config.toml
train_examples = 39062
n_mels = 40
embed_dim = 128
text_encoder_fused_qkv = true
text_encoder_qk_norm = false
Rows from block 7 of the audio encoder of a small contrastive audio-text model, named by matrix and row number. Each number is 128 + 24 x the weight over its row's rms, rounded and kept within 0 to 255. All counts start at 0. Numbers have three digits each.
After each channel's rows are labels from the 100 clips, of 14848, where the channel reaches its highest value: "lies over" is the class under the peak. Only what is clearly more common there than usual is listed. The data: strings of digits, spoken by a formant synthesiser in many voices.
# conv: pointwise conv (encoder.blocks.7.conv.weight, 128x128x1), inputs 0-127

conv.29:117124152127099131138135127150131122153147096175143100123133142087118143122081160124140148151160127154122110127092128123075103115081138129108140120106090139124153135119142112135153121101153149137107143120104102083125121134152113094126143114111100094092159107151133072126121155144103130097114121106125127133156109105153117130167107096113128166138176092152034125102165097128127158155104
lies over: /f/; /ɔ/

conv.23:121125131109135163094109115133110127152146099120147158103152144155118140112131119117107134120153108140108122111112117105166127146175100121128115133154169113086151155153138122140098173130120110141112156126076118103099111077120119075115114117074117124135145167116100123153105131087121151119131157110157134088103117090131079110153136076141115119099177123110116085104076103111162106138105
lies over: /aɪ/

conv.124:125139082100145125130120114117118164127125127151106152172142114104108117106140106090115132127120139137118069091145070134143118104148135088121149076118124110087096152156172120145121155106113100127109090132088141112125079135101130110161135138124126114093178150141089125086111146167137123166132140170152119120090132113112136095096138125109124113103101060143143111137114136145121095153123
lies over: /f/

conv.24:127084106133170084109132137100151113164097154127181121094088104153145149147091129118121111109120105139124114124161110114153097117138082120124145134149150137137106128112148163100091168091085143107188130110137156101109157142141123103113103134119141114105129173120160143163116159110130123103141139119162121103080158085132171087137130144109106111110131154118111123153105131143144128133074
lies over: /s/

conv.120:095132128112087068141144101107082127125139123119118157127062110146111128083136126097125152125133139156144165104112136093155162154129129108096131111174152135159128140126117065157128121099138137176110119121128138123153126143115160120109110076151090104140121151133094122158133138091087128145122185106173114166104163158116130102109136088146112143105144095120114105115130109126133139121114
lies over: /eɪ/

conv.31:095097148131132099150102121119134104124125111133117121072099116160164129133133112156149150101125126153119139150132125133130125148157126125132128126134107130105118095176168100159079124143124060165088124125106143105203102135114135118129089090135130098154087158148089125128142077135139148134125144117094110120139181120130124156116131085171094148120094086129139123153152150131109103104126
lies over: /aɪ/

conv.48:106125158129146127151106164085131104155155081102090123107125125131114134106154101109145128095095145128113076114111088122110145112119118109160137116126080088113106125183151148126146118145116128160125156106109086151164115140165147102114104118119134117180103088165127098097139129136130145154162156151120111160122152111146132151131092064153130116120095146091164150090112139156148130123127
lies over: /aɪ/

conv.11:146130138145134160110161162132164095130137176104139165088133132148115126144130153128121129110101124100111120077119121135130096089108106151120165119142142150178094110124135084136144144113123172139093145129128121126085164151119130143171099121142059110134073157137122124105117129124134135176116108099134136145131153106097132128145142119117104120152123097128158115090104101098120129126045
lies over: /aɪ/; /n/

conv.117:128080129140155146099122124122134108085182093111129119154130093155138104162139138117146124154149108117081146098095154088090092120152100136099112149119161146126112123122138103096172157120126106088105143149129139119103119139161120119113114129125124111107119102120145077121151123130107091162127122076135111126145115150129157144165174120124092142141118164122108104173144167110149138089068
lies over: /eɪ/

conv.83:148108127143126119126143141124141115091117139141111129180153112115068070113138170097114147165115147144102127115104135115151125123077104132097136107093121124145108157116118128119128121123145137137134105130126166136092097118123150160146118148122084132081091130130124113127128170154143125202118108160115118123083127112118146134135170105129082117152127110162153127117116053102103129128073
lies over: /f/

conv.73:105065147149171133165116128130145160105126092129127068143109119149148114124137119092170161121088136112137139155111100059125114091131120109129149119127123113122134125118086141125134148075124093156112095100141121103175103127162147089109106112130103086143133098122148091123151147105145097138114132140128086163146158134124130166136102088137115120115112131160150120111132141121115154084090
lies over: /aɪ/